Weights of a small audio embedding model.
Model: 22.8M parameters, arch wavenet, norm batchnorm, depths [14], widths [384].
Training: soap at rate 0.0011, 7200 steps, batches of 64, held-out accuracy 98%.
Data: trained on struck, bounced, scraped and rolled objects made by modal synthesis, 78125 training examples.
Rows from block 9 of a small audio embedding model, named by matrix and row number. Rows with one number belong to one channel. Each number is 128 + 24 x the weight over its row's rms, rounded and kept within 0 to 255. All counts start at 0. Numbers have three digits each.
After each channel's rows are labels from the 100 clips, of 14976, where the channel reaches its largest size: "top examples" is what is common among them. Only what is clearly more common there than usual is listed. The data: struck, bounced, scraped and rolled objects made by modal synthesis. In brackets: how many of the 100.
# filt: filter width-5 conv, dilation 16 (model.blocks.9.filt.weight, 384x384x5, each kernel summed), inputs 344-383
# gate: gate width-5 conv, dilation 16 (model.blocks.9.gate.weight, 384x384x5, each kernel summed), inputs 344-383
# out: residual pointwise conv (model.blocks.9.out.weight, 384x384x1, transposed), outputs 344-383

filt.217:121150128108159155151155146140139122138147162139098119142161102146121100142168151140096129144145161134093136164129131162
gate.217:142143140132079101082132078147126153147145157161124142160129110141148094100121135153095089100129158120110144129102160169
out.217:110112128126127131114136136087072127115119084147120149109138127125102138097132102169133101120142156075171156121175118179
top examples: repeated hits (42)

filt.271:149117157097144097150120131129130119114098152206092145132160150111084152133095114109113131167089135146140137163181077131
gate.271:132121162103120103152087120176147138158143135166180132105150116174150157117188131124147147127122121090090133100127147118
out.271:134127134115112116117153161133122128116120157086122122088115132085165085128118158135119132143164111107174182134136074082
top examples: hard striker (100)

filt.327:121100158108133140106147150155151165098172117124152164103156154167134122094082101106119136118105158168117134127144140125
gate.327:108107129155128125119171099092139141123095140144156174124126155133150127144126127130120113122125070106079123156160133163
out.327:131136106140140086164113089139146090161121128119146122141098156131126153124088185131125149130124143154144133152148114141
top examples: repeated hits (55)

filt.27:142099126137135091138127103123159146141112174107123131119113112134151156140166146118138119101118105083110180104096113101
gate.27:151173145113124154152144135134120115153136132192155145165121134129115131125079144081107080123152125119142105144150133094
out.27:126135121090116108122113140141092138169154120106108104099126145122093144093095185105080118160164125140124143123131120151
top examples: repeated hits (49); membrane (30)

filt.69:114107180152110107126124136093113127118119108121135169112075135108095138124135154158104101160141136107141121128164107115
gate.69:136160089068083125127091079094132148100116122095128142123136082154127094140124136155139115141142123074145129086141160138
out.69:136154126121117156157124127144142134146128176136116115183140123126124114101146147114146104107123162114153125128149109127
top examples: large (63); one hit (41)

filt.298:123146111157136125153093176107156136137122097111136127132141114134157146166110142159162107132170163108129107152167134113
gate.298:137163118088121089142168115103118123141126073148143098114128109140109146154132119153109104103117102129177121159106167151
out.298:106152081165099136180121121121106121168106100138148145172122115145133198151116129105129140108103131163126149145146110132
top examples: one hit (41)

filt.199:122118203088123144176130128108140119124125132128165125123086128124128122113153094138179075129106106122144120128117127137
gate.199:138148094114104130126172119104092093130073135115140120073163120121160132113144086105071159154129151138119088128137146113
out.199:105085110110097178094129146147146120122166162106139080146139132110122157141112137148112113126144126140141126110150142154
top examples: repeated hits (43)

filt.188:159093089111147120136072123151162098104132187107138126125166135148137108105095103128089134107118118153125117162142138080
gate.188:132082152154125111141133118159088144120102090140130104091162123159108107139148122139145175176129113129121133126131121146
out.188:095125147121120135115180143157135111138138088140107168161111130126135145170145140162103113105119176130123185134067140165
top examples: repeated hits (44)

filt.1:122124180091163149122138149150131118146135140166138133126118120073125127122059167111141106106146100128188144139102117096
gate.1:107128132134150140120127127101131136139115099144146106097141084076146093136153129110105120096140127104111138136119132064
out.1:148154103141166133128105135130128123124180127153157097107125142100164115088122122128134144141116106142131119157121116088
top examples: repeated hits (50)

filt.55:144125133108122140178114090111173135142121113133117127142118139118118139105156131087104159125123121154093125154079142124
gate.55:139145128139118118109149094102140117135152107123185136125165115107099125107134102115124153162150142091136127117120131120
out.55:115153142101074173138120079120103114162104164133102146102146127126185141102130089103115130102166099158150103129109123127
top examples: repeated hits (74)

filt.345:122094117136119110090109142106089121106121105184146114106113137109130167147148130150147128138181113116125157161121104153
gate.345:118145096094134137110160126164163119102107118120095132134176110133131145159088134119129134154093131118122157103120126156
out.345:126136132121098149082106140126137121135096092137192104157108131125146107167168152111149101108103089151115152127176138124
top examples: repeated hits (50)

filt.166:142110157155126104154141148130112103132139097119133121124140119138090113162089124149123120135093100108117127142119123112
gate.166:110107090096141112128096157096155169099123164136111112148138137117094106129136130087112123149154149072128127093129103131
out.166:104119146155128107135109136147114138129103140149151124126128151144136147117091143111118115130115170129065143113097120148
top examples: one hit (40)

filt.50:089144111113165132148158129132117117159136179132139134169125134152100087165166098123119109144115133141083129138141146091
gate.50:159136158116080114129126114179139128107120151090124091120160171082170118116144100125136110119167124107140119105122191118
out.50:122119124094124177154156135085116125074132120172130147129104134107114158145097112112176157108132133121074139148137105122
top examples: striker: soft (92)

filt.364:086148161093091104113132106127111134136114067146130113135127100095146150110086134112079074150137123131106080142160144129
gate.364:132087101068116142171165135088124138136114110138102136109143187143133122105150175152116134125124134118138139119162094204
out.364:101125104111159153096100148123100169084101127104093173150108152147064125154134116145094124178127131098132079157109145139
top examples: repeated hits (40)

filt.257:152170147128145157152085166089134128105121125122118130117096136138149110171138159142149127109132079115112106115130121109
gate.257:135126155159149068113109129105105102153101133132145137165140138104114132141094105140167170110120152123101142121135109108
out.257:148096159104122116149115111105186147086090116165157104130140130107077130137073108145128098121093158140084152110152137105
top examples: striker: soft (91)

filt.96:120083157144109142166120160137066060153143109135092122146102154137126092118190144127077134107106135119134117113110156112
gate.96:156141080153127098119087137123130115129140149135102100150112108120175117169113134115119119105140136087081117146115157118
out.96:099123128096143094141163132170120095104144156111118135189143123136113163157112153117114094145169131135138140142119145142
top examples: striker: soft (89)

filt.65:139139080116170126099141161116108116116116115115145145180123100150126147096072149102119141159141148095097086145133099150
gate.65:140143116132098142154154106176143129161088137115129112146132180153148158110115161153160179162145166133104112087118130090
out.65:148127095091126116160129122149128126129184117144120127147127146142158148115109107107121165065153119094124125145130098102
top examples: repeated hits (52)

filt.231:123176096120111159096123127117098125152105127131090153151125118148143097134148090104144162080141121154132090138124156139
gate.231:120122171137135129129122069081121112137121135127157128123110114159113128154169115133178118111156142121170103114109075118
out.231:122128136146118089196156138095104119129122150146158142137112133144142123121109137109123171112096137134086121134169166127
top examples: striker: soft (94); repeated hits (40)

filt.4:133096161151123118135109170166078164101146118118096075108130132116139117158119104133130146175121157104148180087137136188
gate.4:140078153136123133153108127157103164164142099134147128099135156107121114145166129124150102152119109114145106100120105115
out.4:114123150134155105135125108126129097152135143171135105149116156120109137132139124106105140103136159137141121118135151116
top examples: striker: soft (78)

filt.222:121136153128102136122119122133103085132097100159105135144118159142098089161111156145148133163109129114091094136126140191
gate.222:115128138141153073137114139162165160118124135090157122149129104144109125169124125135151138132115148125149100168146139152
out.222:106110132135148121141111126109118159125147123136134122123122110160158150106117146148129146116121147120100117091140165134
top examples: one hit (68)

filt.74:094127128121137138164156104160170138126163138108138163152157138095135125091125163121109152105085115131108136162129106172
gate.74:082135172081115120143132110115127200144128160094190141145115153073122126130139107108127142132126135114121134151142122128
out.74:146092145121087135116106148087103137133159129087122122153123129122098112099091099101129116161127128131099141070151155145
top examples: repeated hits (69)

filt.241:074160155153132111128106123146079142059109195100099159110126103114143164117160162117106073130134094150128105155144121092
gate.241:109110107127131166144166140134165109130123129169136103115102110148132149128086127116171154141119104132092127145143131135
out.241:160137091105128100141121118137156137090161136126125115118140106159139119107140160134127151132139156125081100129103152168
top examples: striker: soft (84)

filt.359:121140119074122103151110134153115123112136133138126149151149150096131159163157097107075108082108117110178121130163140123
gate.359:176125131125128112120148151104114119172088104122179112117113142178127125130114105084168110113128136110120104110149102102
out.359:118125116126117120100131124060112148110135153129129145158133145113096143174142133100111103105150161120107075166110126138
top examples: one hit (44)

filt.31:096157085106147125126131139140147109136118094144125110165150135145154117122098089192087133054104147109152167098121104118
gate.31:118179145155114113110100094150120127128136150095106162118157119153089151122108154102135115141108177120144114134099153139
out.31:105104165129141167172156120104134111112118147140118117105115128136129114098103133115147109120128142108100114122157125124
top examples: rolling (43)

filt.230:076125151147094080095149151107162184154163155118097143130136148147111119124133107141160151109161162106163152068146123177
gate.230:124141110131141115105130124105154128134178151144112162158116122133105097113098158165151164107115115139123132070155131172
out.230:130147122143152110154156126106114135140106133146152118124143162124143121108119141152127113123090119086119109120059111095
top examples: hard striker (92)

filt.329:098124104128078114146139165096145118183113138141137141148097140139121112131091127098154115136097173156147150124120126118
gate.329:121078171098164127121149151137113156103126182088107107100122116129137109154155136102063114102143125097152118135149128096
out.329:170148094131139120132152126136140133184159125143100145155158161123149143131094105113076153130135126064143137122156127106
top examples: repeated hits (65)

filt.382:103155146101155105146171125110148124106159111110131120124092143173122128158173159129155096121162089132144118130132157138
gate.382:180087122114164146121110133181126136115101118132177147133164092185124133141136107116136115110116091144148140093146132121
out.382:159102078151118151139099115171119153139102134113125127144104125134120124123145122101156112143166144132112103092128119144
top examples: hard striker (100); repeated hits (63)

filt.128:134134102104125114194138113133145170115148164109101173121127123131169114139118132102112096126125138150116129150101150149
gate.128:109140141137122091150106084094149115108132153118118148121133128092164116152176103151135170142123203175130123129148178114
out.128:100135116144149130082128147140150129141113112149149119161160157117102104109081148136173140097109115186123134140106095147
top examples: large (62); rolling (45)